config = dict(
    arch='unet',
    model='class-conditioned spectrogram diffusion model',
    dataset='short made-up English sentences, spoken by a formant synthesiser in many voices',
    train_examples=26041,
    n_mels=64,
    hop_length=160,
    input='log_mel',
    spec_augment=False,
    win_length=400,
    conditioning='class',
    objective='epsilon',
    cond_dim=256,
    targets=['intonation'],
    num_classes=4,
    cond_dropout=0.1,
    norm='groupnorm',
    activation='silu',
    weight_standardization=False,
    pixel_unshuffle=2,
    widths=[64, 64, 128],
    blocks_per_level=2,
    scale_shift_norm=False,
    attention=False,
    upsampling='nearest_conv',
    init='trunc_normal_002',
    residual_init='none',
    optimizer='soap',
    beta2=0.99,
    lr=0.0041,
    beta1=0.9,
    shampoo_beta=0.95,
    eps=1e-08,
    precondition_frequency=25,
    max_precond_dim=1024,
    merge_dims=True,
    one_sided=False,
    adamw_lr_other_params=0.0026,
    steps=9500,
    batch_size=256,
    epochs=93.4,
    lr_schedule='linear',
    final_lr_fraction=0.1,
    warmup_steps=1900,
    weight_decay=0.1,
    adamw_weight_decay_other_params=0,
)
Rows from block 5, named by matrix and row number. Each number is 128 + 24 x the weight over its row's rms, rounded and kept within 0 to 255. All counts start at 0. Numbers have three digits each. After the name is the row's rms in percent of the matrix's.
# emb: conditioning projection (model.mid.1.emb.weight, 128x256), inputs 0-127
emb.19 121:117125145118163121128123161102157156133121139089135099107133109131144114102124143139130136177144122103140214093121115162123142119115147140107089101116160123181097150170146129112110116177106127103137102112125119154128134105175177101149082148129116130139117112127115132121114150115141142130209120134107136123128114154118132181130111129116138130113139117105120062125119095134098117118126
emb.20 084:096138145133147106147164142116135113107108113125094160091088164153124101113139125119127136133187165119164095090125117128171137113134147122125119112154124138174113083145128165085118128144113128147102161143129116136117105099135081098113158106074142083105160103095112170123128104119133111076154108149132107127150124136136099114129142104099143127159155133130140156127126104139095173123189
emb.21 084:126107113080143132115122139083129094123116151124148089120141146142167127081129133142140139114098151115130179112120114144111108158112138149127144115182138121155185113123179126127134106133120092107125131131124109106151149143104142141122120088120106122165119124127113107110085147167117160112167094097119144153114139167147112089122147123159167162115103097140077070084087116064114120132074
emb.22 086:125115141105158133120101114137113147144088113130162104149133135157123121108128093128116124145106100114118172115153135084169151124135131117134164084131138146129122167107166120133119095110142160146139116151142155135110133131110065148115132146115106135141126154122099100110143117123126118111114106126111137133133131144157110110140123136117152167130094089131130178119124098118158123133173
emb.23 088:136139115131134128084151106138113132077122118111119125126129102142114139120050153124128105122094147123115114135115161119166132121088147105153137164114129142135137106107106116150126119147111133123136141136118155097167107185116106111141113169097113165160119109117121110150089153116116102075157108112092101122112165132120111101114104103136124068176098144141143091156140109106109139162153
emb.24 082:146151127135115141134119112141136150117138156106133113110126125104143107135107134120104102123157162141138161115129099122152116106121129144129160098112092120128111153099162160176121132137130106125122135121155116124138101083145150164132105164165144132114102102125143126148113129138156146116154120122155135137125118131118111156128152123132123102155092141115116252131113102093137143110131
emb.25 094:109099118153118105159145125121115156116163096132124126103085102156116141152117161107134119098109118120094185129112108162097119116145143111164103130140087119166100147115135156126112150143154142111144151139142119125099145144095109099114096100110112066117124161118152173090146132052161105148141122142088103090119103114142115183167128099071066107149125130120118174162145112172136149176119
emb.26 231:129111165162061128108137136104127199133114133106175124144126125100135120132105149123101110116156035132118125120132111134129128156100129128134113108130133146198074167152094138132133106132129142119116111116112133135127131124229181123139112146176132102136138114113124128131138133112113138149146130106120126108136129149083132200115128117121136168150113124113139150135134124161130137140140
emb.27 076:122139094174123130108122112108082165128097110103112190120162150086094125116106132115129120097140121144100145117131087133117114153120116130142112105121156171153153168145133159136097133113092191131119104107131139129141121145119112104156130082130125152128156115119113150081110134088134144079105104100103099125094168088146088094075120120127125125152147148132079228112126142139145120120136
emb.28 119:139133122141163146125121130121103091125097164156115120128151142167131130098136088138128140105165157117145091166122155096111145152134113115118115133145106125072143090155124115130114084131142144113106099116125137133134153113080051142098140089146135144121089134157127105144126086150132140072084150115162126154134135071125132082145140136143154130131169106149184052127157137118142103143135
emb.29 098:161143147068118137167117120109118117113132111121149108115127088183126112130095108142132135139117133134121074112115150128124147130108140129116146127103141109125143129120132099099115122116140099139132123148135106127124112112128117147134102098106105152109131136138150102100132114173148128059125133156120137133141121162133115144141162121134150123116136107123132043118136106088124142105111
emb.30 078:135139137131159122139136078102102115145154134122104120115117122140094125157101178121127145118154107149140149125154124141120135152115151143107099108144124132089118116115153157115121160169141112134148121119132142121119132129173204149141094139143140118156158118085108125078131124107103130125131112150125093118099089114110137144154122071104107124151119107090090197121119116120094108123108
emb.31 126:129132129116150136128143139127138131111099147147127137111120137141126118131127106143133122122130124154142147147101163119133117124149139133136127140123106105150137104151111164108120148127115126113118135107103137136152100132130132112122143161127143121115086141121118150135112123137135106116116135147138134157142120108129111107105134105148148161121140133130110255103144121126126123109131
emb.32 085:148114128152086108138157091123109163118157161179172095120141133104112117135116154114116122118136104110121115117142115134115117092115103144138105144140089126129111132098108090124128090140128110095092156133129155083128161112191178134136122117090143134148143112143170103126144131132132105127100119166121107144154158128136153151129088152134122129144105145105197080131130139162149159132149
emb.33 087:122080129180118150145111120152089097139151127101081127132130115125124151121150113127138080140076125156157067119149133145145140080171124143120068119088153150152145112115174117141140176168159108101085178130160136100153142154125130135169124103117112139169164132117115119113111156147087114155116149113141112087120124110116120170098120129128114154161107163147137079131136129159134104119120
emb.34 160:112138179115123133113149141146155122128099136122150096134127086095146104121089123125136122159145091125133212095126119123134129112117129146112123109127148140181143151174136146100129123159109116088151109120097127135128086117116182118140124137110121124120129118091111143146127137133146116116232155142131132123141134185137108113122121115117141085119134132114096162112120094121122126135116
emb.35 077:125113145122097118114126170118150143127097127170138132152138097111117116128154166146160135184151173108130112160110139130147140093150124132126168154100111158095141127163129165155126144126079121176151083136127204162121128120107143125132117148108107098097143154125129137158118148119111133140135135117144114103128109133132138101132169145128117162120123135124157152164132084142118147161107
emb.36 085:150122122179165120112123091110136133111175086127088149119117144125170119144155138136138146140110125110105108092146095137123105127107138139104151128159163159105110107128124128135112144166125118117146143133110143117085169081110116154131085133140123156141124111159136101107073141127115132120160120136110117138106127139137131102144161144137133072147145105122112073143080112141136142107183
emb.37 095:143183097228124117140117144105107133154123112155123121196153155137107150151124143128134123102160082108109108116108122098148126116116116119099133130145126121095105149084116131128115118163153118125085130124158163138127163128184162122127107099119141152119115117148125103124133108139136172064106112112134137175132121102110122140127176140141137175145120101146116101153114158136131097114147
emb.38 114:136126138163096129118146116110124127100136126117142142134088138148144150123122113129110125100178133103118168148115147133114134130107116128145156156122130121112104135115117119137132140131112158143125079142131127157145125137147104132100124123116129159111144080134124124111143123127127116131154131123137123145139134117144126104145145119110123150153155138113108185145152108134130131145142
emb.39 116:116138108181129143127114119140112115148149124146090124144128131134127156144156103119144123120128140137142123171140089146124091148135134128122089095114131132093112090144145107110129116114111154139146127153149141126119156142107121121114166148163109107123145129150118148124119131103142111169144152124118127121114112114138120130115127113096110118128138141129165098117157152255105123128082
emb.40 078:142136178095125115114158162098125157168096115149096131128135106108158151128135101121141109120177118152141188117140141151162101115120115158166131129129127147088147135095125147150165107131144155142130102119143152124148125117085149129172121123111138115098137145109177151117094144102145141079105136147124153141129119118125120086158085124172087174141126162132123183146127136102143149176132
emb.41 082:117095162100147118111103123147138110155114169136136160125128131132153132176116123152107123131104151143112115142134106123093184152133131157142141131161147144100151150113151071110123089106124136137148148091106121135117151142153152154179115133115141140114103138130128144116128131125116140176129154150135137144132117117152123117115106146132146154122085107096164079098142157178166126124092
emb.42 081:139148127102143121130131138132126104117105115134140147111089163153099131151124133110113109100138147135129078139119146139155115126122123115144119124177118126121165121151096127155138140148111148174150125131130128096143071139088103133127139114128112143088114107117139130133104136084147118103139097136107136173125113145136138117131129088083156078127138126140071222126120087125119175122120
emb.43 094:131148114138101127136166148125119143116092125121091115145142135141114114135114102114131126098112145112136143124127150146155106107115152113136165125111105102116168116145127096111119122121135131153136132120122127125105112126100214126123122136144159157141081128141169146155131137160157103119093132121139152143113125089129181099139148150133141113124137110134091069138109105112120107123144
emb.44 102:131147148106095094122127132122143122123109137137157150124149139151136105114132108123126150131106101145160114101113130150117136128123157134138130109106144111129143131113130116133136139117093115115110132127114121147130102143112159142117116138128132117096141127126105131107130127137146118116126151125135143145128128135113111125145119116161131124102134127120158125139126106119123153103137
emb.45 084:113137123098090118143129111136105098108122140135136147174143145156123125140081150143136145109131137136097105141148137138150136098149113121084091119153121120088142134129136156095111112116135105156164175127150112120115158114097158132145172099130128121109112128114147134156162124074117139103093121127110122090105085127163129076099136125150115096141140136125105142106124181129112130146117
emb.46 084:116128128119102130132108132149113129116099131185115088164083166133111115081088162140113159117160134107142122157126158133141151151139138126099115135124141097105125181116125125148149138126161129163143127141114095122139121132161061135117147099143100131135095149172118128111144091138126136103170102132139143107106138097116117150140144114123123146132103095103123063139107126122127092172138
emb.47 111:113128147138087101098165152154129115139125123104115150109130127103121108108114130143128108126147146140128063105115125131107135104113123125181084166157104106132153104114114113128132128125119119132105125111119127129161084161143171099135148171108160107149113109149142154163096136107128127119096141114123113135125165124099114149113143145150149114134130181128120093129128120094125171120155
emb.48 102:114113122201142108128159121098147138079112140129156118147157133126150127116103141081155104107113092112130093114171120122120114141142153101133134124165174160136147080106110153147134143170138120127145148139136103134087146123122092108106131126102141110137136116107104120151094124118122133068185116139133127129120129126110130095148122106151111131149117142142121218137126128149129129146129
emb.49 080:093132095112113119129161125150091117139131115137132156140122148145101142133060127137139175117119124129135130141128099071077132137146146140135128115141151160102165174134133143090132145124096133089117158130153104122141136122090101158121133123104101090123083171156102176116137129148145098141131172120127090115176105114156158149167132130100101165087137121096093071129141149146104153145135
emb.50 114:133133121164128157120080097113149099127134120099132102101170141142127133152129156137148148141127081105152101118129148091137137123112127128051203127139143117131130136122117156133108141195145133107089169116138107111137183112189130167110133136148105173172161140123160121135153141188103148130143124134142134094146107165134136101140157155150140166125123096137149166137126144119132080136103
emb.51 084:123105114084123132160072129126153133093137146107108124111143083156161136125123138123101125135139147128143113079140099144100124097112116133127106143127176100145123123108121110117106111141122131126154152128134141125079119076156166136114091132107135112115157136144132118152124115107129148126133116118087114132134115143111112166105094145146129092139097097139165077149109099181104137109169
emb.52 076:152141089095147141156135115125113116134168104129140135071131150142137119158136140118136112138113086141129094172136070126100114170121178159151140152142110088072162106108150063131108109072126140159077126156123140109114119131104122116137145144127153103094120120122104119171127109131121132125108127128111146148137101085124129127152176134086128077164088114105124087109137094137124149111174
emb.53 089:136129129154081142127160143128132158151146134150120173106157116094106149121125087118114133139155168121135200135074148101119142121125129114162154135152071071116142118114133128120109168113156132117170117139127134146139104129107177134132086154106142150158148108164083132147151128143116110117126126118132126128130149137138124162135113139136111129102138124154131215109117102143108161121097
emb.54 104:135143136098108131118132113091139140148089114154193116120145080156083092119111129145096119134113097120138095141105140142094142129119122121134120143113119119173148116129122143114136138145126148109130152106113143123138125142120193156130127122085134138178096109069105098136077140178144138151167122137136148137146126166121118122173121180165151137169116109127130160125115094114121108118123
emb.55 176:129134137162104130120131150144107184138121136091112136136123164102124144113133121149130128121145098170125100114113097120119121155118120130130109117154112113154074150143131144141142111124128112131097082114140137129143110116211127105123097207213117137151121131151109139143153128108123152144063113099119131133126129109086149207112154109110144159152168145114132134119162145106131119105138
emb.56 075:145118142110153105138130131169099136137136129141111133108092084120141140154120111130132140118125147134130146172113099152137108143152147113161131173122084128137128128094132129143138126144114115110154139116100110106133090137096141091148134141104127082146137114137122101131130099127130078159088109121100153136125131094110135143121105115127128099146132101086109142102159132054149146131121
emb.57 087:139127159164105116124149109088133088106137131107105088121107102109166099146102136101111124123108044128148172109117145132124124127101152117162087143141109121187133143126109124128094092091131143127138139162104155115109117139127082136115144081126159099119125131112120121142123127138124152122134134139121104104121125156145109186123097120085133141139125118141121078118147151106129099099147
emb.58 111:143124093133148136120108122158139073144126131196079129118114123138120110148133125127115140158146196120142195126081153103131129150145137124131129156095113118096179124151124131148129155124110124134134116140104132133126096127071033125139145105120097121134074159147093144119126121158136116153101117120118139149111165106150135072121124108123134168091148121152141077102113128082124133116125
emb.59 078:141142100123095131120125138162138133139113126109080140099138106158122129119185126121129139126069099122123152131123099144144117126126116131096095114110140094062139148100137173142134182145125131116078097141105103141105140101106069106111124171100146142144161117155121105082110135106121147104156148098185173141129110113123154123145112133100126128149141134118104235133104134124148141105135
emb.60 089:131115150146118145138095094140156118104148137152072098098087090114118135112147145119149144120155081112101185122147140112123162138131130134090161072123137143144141119129114126102122103163149080142149098118131161143114149126129119118092142108117098114120122141109112133113137139117131127167132126132103127077115111101131091108106183118113111114108139133124128088140147134168152131114163
emb.61 084:111143100129129109134139152149151170163099107125068139121116156153124154121098122124136136150120125138115125148123127158138144161136082144174147102104107111124100139128136112141125113105129144150128164138188144131143123140130141136135117146109165128134147159148114137120151109134130111152112128162141165134141162096118155132140125146116110132097142155098193131131147149159151143153130
emb.62 083:086107118104135156151096149154164167141142126112101095112129135133138129082124105133109143151126159104121132127125119102124140122148136111108079136116116127132182164126167108096099158079116133149156122082099128127125129140128123154109152114114108160138164172095175139127140137141105077191107116155138155120117122112159108115095152148158146148084121119107139103114108143145113094150087
emb.63 124:123112137161130142124120118122111084140169124092125119115154121123136122150134139110142122134104073123107175098166120144143133136121117131141171125155163178153139137137099150138108155195152142139098131169131082152137158115155048127150155120103101113100167110132129138084172158106117131089137123150113104097109163138126095152133121114109103108163100100145154165142113118107130124118110
emb.64 074:106119148103109133140159158139150150164102155157122083130112157083125121090104114139119091130126157109142091132158126087116114105151128134114091121115134120131146135142136128145125132137155124137135138112123129123142093140117181093082114170146151117153144148128116127129150093130135142114166123122169133150149126117104098125082150157122150096138149143146109189108092130129147132116127
emb.65 087:145163133126150101114138099137141111165093127146116139130130091110139157121109099147151121101133156124127127149131130119135133156124118101115185131148113092156100125106143128159085138115152121140115111123121139122120128149148092142098125096148149179131131124158101116171149095170140168104118114092107113135134075085129140102105164139128101093058119115160151074182142148116126096112177
emb.66 082:144116114138165147143124112106128091138168144189130151146122114128113137160158109118131131136142114103119057121114137126128132131122133098154137145183140140159147083126093118154132105092176152123137138147152133168086112101112150134111137140088153153096150129107141128165108116107133148084109146131152143135162120121129078090141174118135144069169141136119126136149119134171176152170143
emb.67 131:134101134132165126136121116112100088117142114100106115123113139139137142151137137095124135112128118118127090077161139177146080131097145120128155117125152158156125126152123144143116132150142143160106154138144099125122159082173079138147147102120102104100167115129144170126168119069156155093165101136084104074131152108141110126112141077092116119149137121128126148137125121079128164124135
emb.68 094:138107147063138136118102127130142132159151146159126143127116084094160123117103104150125144161131157106122081158120105116136139118135118112098124115115181151146130142150147144130138140161159134102100107095107097124155142113107194132139140129117108137118110137110129098139106146118111185151137105142153123108098145153113095142132139165136128142114119113104139093129160108153135124106118
emb.69 088:130122148050143166143127157109120109124167124166141132098104180123134139112117107127139147120142177098134153150150134160173104110145144125084144096085123106123166156126096139114120119083125094141088132145133092099134134135122103107121115073127105099167104153090110099123143117152134104142132118125113126144124114106163121122130106139106146139124122145091129029143142136101137069151130
emb.70 081:108140113122104135125165164136126141129129117093155154132129143124103179108150099109164119134136086112145160129080143154159132140142115129178079122136136134132099123124122134112139164115128128096149138145140149188153150160142109094115099169117160081123137134140132177075148135104157108112145140118115138174135154119108114161140137094067133122131110122167077148144168122157114151151166
emb.71 115:133120130102136136106176130116149121115108134130133126130140086142130171142156085108156114089113101101122178171137126142131129140079148116226165158135123126104140114109113094111119121128152146151090155146161118166155132151099107130122136089093138132134090132117112150083116123131158114043139099147099102168111179142133112117121101113148099177094121148148110074141118114084125166097097
emb.72 097:139119120142174155133142120121104104073136138176138136111129120113098147115148129145143122143139112102153116164150191105153102125153119129131086070130189090145139164115138162119158158153108157129141120133134106151133159098096078119127117119172115158131147135149097146074126119170133151084125113166139125126113110112115158122132151113117124148129159119194137145119112141161126116179122
emb.73 066:150153160079130121169132141137134116140099097134162116114143146156119143120111173144112116129139120130110116132143198114093146104143114134083099125124122118154117133132164118132119101164144083118124153124145167106104144128060156149108122119121175132137125131173105129149126106180086129115135146094140134113119110161135112126115116164144150141116161138084212048158121153119134126138111
emb.74 080:124178136095093111139097125119142101107154153138134124105154132161103145131152135157108144171131100135113093109115115102129150129125125141123127134126127152119136148138159138164154138130093149117120130096129145111137131142130148110151158126113114165132132150119165115125144099126131119129132144094125116119107113121120157164176167142141114055155150130119107175140115120063152102142127
emb.75 078:114145097113112133125147120107090156108107160111162112135122075148143122098094178117127091110137131139106123147159148104125150114140136127121143164154089131106092110124114158133109134183123133115110091125108142107133099121131126097140095119155107125163100140162162104104140097146114143067111145124116145143135114160130118144138168142163143173139113105123149157127153121142139091100129
emb.76 081:148134099087184140117108142136136122130132132133178111122119155157097106111104154144112147124089132098148124147123116123138121138166154168096117125118132120063086119103119116130124148110112100111072122121143132108146173156112136131133152098127153137146138151102137149154131125119108109177060115124122114097137119111137095121176123106121135149146143119091177071089140158124104104166119
emb.77 099:141126097157140127135105142108084115123121139144104112136147127158113133136131154120130160119130150151081110135118095125132142122150078123101106143151097104116131143128117095128146160147131132154129097126142161125106109106151074109137118103146123129156119121181151123116176129116111156124021116114159149120088088109132156120159149125090133140139159131156109115155131139115129090107136
emb.78 089:118134129135150112132154117186120147131136120128142147176104098102141131130150138121129131095154147125134152139114137149118112158120123115153111141150126127137092124118125163122138126134140137156089116148103140120127137149116098145095120120148112092104107120176147130146125126089139172117103166115083113130125099072100130077189127102106132143121106130164154097141174157150085137141144
emb.79 078:126157195078105131111093166079110119131115138124125111128112136148163122101110121124118130145159125153123116104151133107101131138108135150091110098115131128149079165189155138118116145157086129101115096091113124112123137113189171158157112145164133141097118112104147130074152135159100125155123133138133159134146087178117112129106121141128118081155143108120138108126113147158129127140140
emb.80 087:122088107100147114144126131135099141123133098141079118089095140183112144123115154133149131170128132156145116131143131114098116127131151121135110097146158139112094100127126138140120131162141126134132117145158142099124113117122092106084149155092135098134171121154184128134124141114152072114086124122147110150159138082140123137106151109117136176168140133171135102149135140171134150139142
emb.81 077:101125157075130136152137116118140149119086124128107099099144089129139125116115163112164144119094127133105155113117168125178112124121118115083125110133138153097183141113138174088114132107114116105100126110099052132110124089108115135133115106111143132161123127111159096054117129164136122120106139113132143166126091123133164126137120145102120124153114104148068228111100132140115131108128
emb.82 084:137160122085124133131141175167147172108082117104141112141116112120089143113101144157123094116167114147111121144106123099107132129131136145138176128108134115131099109144136137124135103102140141145137123088113148144155158148187114158147113158137149141155102125157117122169149122126140154155113129136157144135160137168151126202165159161158163151137132110082099103115125120092103106090167
emb.83 083:116141150097120094117155129123162154105094167124175119150114123124138116114068110112139120068122116133113104159141131139111144156128123134135154106193097111202122140130132186141143138062097135130103130157121152096111144105138120160125151149151153114087093101121122151142087117196128115117148122122123146148151131131162183076115126105137082116118101115160145175096130095184128156164132
emb.84 097:128102160134073108154149126104156102139160121142099139116155059114125102156132140110095150154124145119128117138133107164122143125134148129168136133122150108139146134134138060127119118127120099117176116117111143155138086144133163135153162138095152126098131110158121138171127139109155094125142161152138095127117155158081117109089132159106138104115129153132084109134126092127136157146102
emb.85 089:098095152150149120138135156139130103124097111149177128127132079118109128152149139111169145118116082124138103171116136163128137108132133122114125173148120109114135152134145143122154117116146103088103138102115126111149140142120201099117170114086098114133152153114118136133102127111118128186159137149142120119142144170117138120107126103158141141126106130139137044116090126108146108134151
emb.86 102:147155100104179159120102128115131108093122147171127115163136136141125134126138167127120144128112153113141153143121158104150092142164121149043111112114147136109153133153151130134144103157089130098146091114085176101101139116114148155121131101134096133131134143161145138146143112169088107127138127104129160098121125110160123089144133133162141107131123110133178016128106158139140109154103
emb.87 083:124098121107141143159127115115169113064093092109123133126111134142131122143072155109133124116121141116176138139126142145154126130106122099133097132092131140171145121140079088070111124132124111116154160135130087144116117154107126103125159088096145099109154123142119151108107110102148129111136145136090112096176135118129096109123135101136130157104102145157065095122157119115117141126108
emb.88 091:112125146087138134137106109112131140134152097114150108113142134140109118143140169122131135141140120108100164118128156141138140124124128130121117095153112144148159153160153141118129150175145141079150135106161078131110139111121168115129148159131099100122163120094159109140167134125118119148112124179135124095122115096164153167135104144117087106126134140110076159121101125101121118115084
emb.89 238:128111105137153136116128115145126181146159123074086148092131136143140111114145150131129124170122161171124171063115084119123133118117142125122109147122139141123096106126184116111128146140130126116122127147122106137133106126105116128132039185143120121142134090141113108123103124124126122124111138114131119127129131147112143195109124124121138134145145132130117130121121116142131129060121
emb.90 101:135152115133112116120095129107122158158123159095121139144136102105113125142146093142122132149136161135134176148115080117104169136131109132093203138107099116112143106100139134144116103084127148144136106126159171122116145108091151138137092147140147158149090122138107116154134103115130130138110127102122161148124115106129109104141141177143135134107150123114119187129118133122131080136159
emb.91 090:137149138073137119101111134102114120133113139165176160170153132148121126156117122130109138082121157122138087203159138126136124149132143118168141153132127144120125118123110091137122114093134133135170129115119117117132132124099167156113144100095116159101098115147082146155110108142124122119093133115115135139108134117151195061141123127130137107092118098125157085111135092119152139172116
emb.92 099:154138111108166129103088111151125105142155132120162109118128115150121120131117105142116135126162153145111120154115128136121125110119121138142134125108086104064161133107126127119132153130135118132119122129149156121140143146168167135125145106093109138135127150139151116087130138114108124137109120136129123127125153116122139140155096122121136126170132144129127192160114132116125099123126
emb.93 143:127114143108129103099150101128154129144122125099193132133135097117147099156089124123114111132121083165106125140144100113118142122126125140146161125128138156147144130122149131110136131149128151106160171132141119136129134126107131133150132126115128093117174111077112117132119150123144099144200143154124105100129127161126100147114080128133112142132087133119155205116123130135123139136095
emb.94 093:141128116128147134134153126118128118118109102179186133164126098099137117139117125114105115088090088107168152136108118118126106154108133143137149127127090118054162133108119143144158101115117123130152127129076146140151125138102078149138148099138129118122091147082107126109109137139112137141123111142127142125069146125114098075155117135164142158102107150153117194097126140122104120111117
emb.95 077:066103153090121143111159101114135162142131105084172136161112108070141106138126095119133115133130112103161105203152106122150136085123136141134080139099139140164103089151118137112117096119121105138137171155148127142155120101105216099145132166183101149155125116100102139178111141112130158096160106119139110118140139124146162133158130121155120135102142143089136157115135145167134130165113
emb.96 122:133147116088134110155181127094115180126079133137141126119114109120117116100154123114104141108076102114138149125134111178114117115084159107183127156092119117122135108103089103113117131089135121105123157111110128137126119150127184132129096120100152096130124068118099149154112138098184128114153131118126150146112173105124125108112115122146129148128113136108056142147115084077136207096131
emb.97 075:128139145096099124159117108130119153154152139147119116150117127122145109146195152124116117157120142140171093157146117135131133114134121156103106170113196109106118122103128152138132163177173099114078137157087112113114172134186176154144116140112102135141118143134167140126094133152154136205130170111148150117105102117105153135142095106172103149138144085129093093143104160119103106139072
emb.98 074:142128123124175150136127119109134143058100112108146128117160164122102124108153129108151115132129076127136194155130160158118106075156137121126132124156121160139073160137138135139141113176132143116118100119142152121103145152137126113134083143130099141129157123107157127072166147116087095100097078124147079113141097129110165111131125108114126157124194139126089080133139133165145081095117
emb.99 082:119136120127145139110117111130098117139097150169176107162155130183095150146158120156110137123166162126138068181129163087121135111101129082109052115120121122116144135125128131121148143099109162154107100127118176107137138165093118141137126137165146161131168141177128126141144115128139142131112131092119147146133130099143135099140153134129131150184138120107171174100138140125150124162142
emb.100 085:121101123107122116112163118099126121086127114132172143131113079150160151121129104141130117110123141109149129151109111121152155170111157102125156171137121133119133125154104112153129112111101138121152128109124147116128168128152058133132105108125090148145095129134127117129141139116135126122156114143118140101091099109139138109108125137136105162158121136078134175136146143096119103157111
emb.101 176:117123132079188139127141126163148050141158103146112124126133105122129119146131120143154131138122178109137164112126158131140132125159121134136177129120130135092168107139164122126138132130132105117156130147125105131136126137031108140140138061094126126116141139085149113138126143114113123104180143168128135131136131153193116047140125128141111077100131140141145126119121118112140138136102
emb.102 074:129153122079129113172158115157127120116169129153129144063133143170144123140119111125128135136167105168134101102098156116128133153148113134100106085115125102139112136084142140117134177141172109128069116126122104154097095108133139125111149126128172088126133128143144126134127139112124106103062124147148134119178105095113136170120150131133117107129117124127149187110121128139122184102148
emb.103 085:168133111092129118104101106098140083115127142100115101107136109027118119122142163143114141155125109110110163180112150125154094110137110130103121104130131113095165110134125127157112149176159112135125121086110111089122163122103144112158108115131114136158116120110139133112140115117089200116069117132117082116136120145166084137138096115143146152106081125120103164110136127080141133104142
emb.104 091:113141185088092120139150135123108179130104153138108144120111129132126128116173178151118107106092088148166149125107108118136153134075146107146131114140123107105118114107127124145135145106073104105119128130118114109143125145147142148133131115136129111152084125095095127110119125174124119149113141107144158175131120154089136176093174161178152171130148097106133049124133134105124136116158
emb.105 085:121150129119173139114123151158128144142118143170097121133112125134131138127158160126141112131151168153115063106128137117123116118165141137105150154124149145173149078119163162077136122150098118136119086120124163129136099138125142109109151148156130125112132122154143138147128097148100140129082147117135122138066125122131130104106133141118153101103158132149165120134127138124119127102134
emb.106 119:152127126141120137120181124117108144100112110124129127144119132127117133126135124107110132108149134118123114141123120154134119132095155094194146151125121109133119159144121137153117128125138141152142120116126132163138106140140070096114103135128159135149100101153093124136105127138164123062132134138112099159139155129120138131136123088117120156144137139120077211151145107090134151089161
emb.107 098:117121130163115127135138143155133117111138138150129142145135117108136140136122100118165108133144117154107100182137129150119126110168120119152157113136126154136125139117154130102122128122142108134155128134149137133118151154114121133121154144137139095133135143115106114107127159147163092115170153125142138126155121148113157119142105124159121181114101147135191122101138143180111130142131
emb.108 110:145131134160125120130125167146128138151149142128073145097120116159130154122137113144129155127150127128116067114087101101145126147129101113140110148132108126133089102135134140121136150108103166128119093117123102126161102098142073110114103127165141163104113132171128132111126114130116127130060119140116116141148134078104159166142163152116164101126168103154122124149142135075088128127121
emb.109 091:157092095144177110112112110156117138137172091095113116120138132164085134156087123113138146108087069133097118128129133093165121116171098149108081123099127115139149145114115161124121157138159125112104138153174139097138135121151160140157117151098100111117150155131170104093170119127109127119113101167122125112147138118107144167155106141077111089160120100113132136117137110120124125134148
emb.110 087:128132121086168120113090127125113142129136126118124138115112084186144141104114129146128117161140199120146106124132127111106152109137151135137143130120139140149125135141124092095136124127106100129115141146138125113133086115140191111122092146107119116103115107139139143157109124124130110174114115138082135108195134142124135148097093148105138097058144122118148004115148125094152140114115
emb.111 076:151150148118160124120137145081135165129077130097095125138128107108132142140106148149118151169135074154143152102142114170102125105127141130119117133145122129144094134109150084127130136116115149100114103102125125153130116127134171092154131114128082141131100151158121153136098105127108134101123128121102097121124119115120123160113132101127082156126116123100178035148123127148082123122115
emb.112 095:117137139124102126144121136114084153135124105157097120115145077148128128145129143084169145144137089110128113161152157158134122166143117139161091139144095171182122112142149106119113136130139149121148117145149066110110092131156128111125152133100149127107155118126146134115153146096144129108131166154091094122157139144126114164113062093083127102137114130114081133145112114132101165150159
emb.113 075:128128153136100095139129146101137151182131119124172146163074118120126147172122137141078130098124115161120134154119107128066093129108134132147081133128125124135129140137113109147153115147129121164100121125139129131142122110196146126125144154159113097077115127109143161105119144083130105130146139116119113109137147096147095136137099106096115179087153151152145100185146151188100150137156
emb.114 084:117133132095142158110085147115139103106077125131141144126122123121113141115104117114105082120098073118148144157112141127140140148127129124089163139165106119186115141162147113166127067187116119107162111100116157109113142126137134138071107059138104143144108153097105075128112135133129153110141112109151155148076112111142108095140140138144136139128101110152127102123104128093130109150131
emb.115 072:151099155118168115155130112127109098124160126087127163183166164138109105129113121102141131117150117098124145106159133137146116117149101133084138113134128165089133140148132134106118118167128159120125167141163111118123116106131154136152127141101119138127177131098105132130121114093094167127203088145143110078096118067122127107127152128091108153123130166104175139120132156126119101149137
emb.116 090:115125125158115178126098115125130119142122129125155116093132137166150113116136097120152148126144103115097132156132139139105141100145106136122141098071135139097145179108098117119158152112122133118121144144136086113151153094187112127133155122144118080144127113123143122146144172120110118222157105120140116112105131173134124156129103101157138181136120151130112137120135178195135079138112
emb.117 092:126137125136110145089124141115109150124121152134114119099086148112139132126110094150121109135131101120142142122138128095112104144129149147110083120090116099047120137093096139150132096108123141095103165099119166105147169144159173152151117103155127183105121149118128135143080139174114068092166138084110172150128179134100097143113166165152137134161097141111107105135113142129146115136078
emb.118 082:099125114152094109128084147120136134136114151146168078165115154182130115097100134128139113117106117105096141151144148064143130105140144138110097108061082151121124147162096110156105119203160101142143117111137105137143137118130158135106111158153138119125138123103157095133106121127107136122131104137128139111122126126135103160151130151139147107125129112118121189094151151145135109149118
emb.119 167:108122140071148132124112122153145049137125124155153131157123099138141118129112125138120121113127176079119145149131158120154136130146139130118193137128133144137182109148138147109145130134139119134186151147136140132143137118057144136129194062099132127103120163085145124128137140115135122137180132152147122115137117121196108041150114111144119075122111131155143154115127107118124128165114
emb.120 068:108076111161177118106135124163123117111136117091119134100134108132146137136117107108146128124129090170111127121117089158115125148133125110136053122164100140129077172168095141118105113157154135147116139137122106147104132084155076135118117162169155100130149120167099138106141127141143126155110136100094127132117118083066130142115139134092120135125083123128137162114159144202131120122137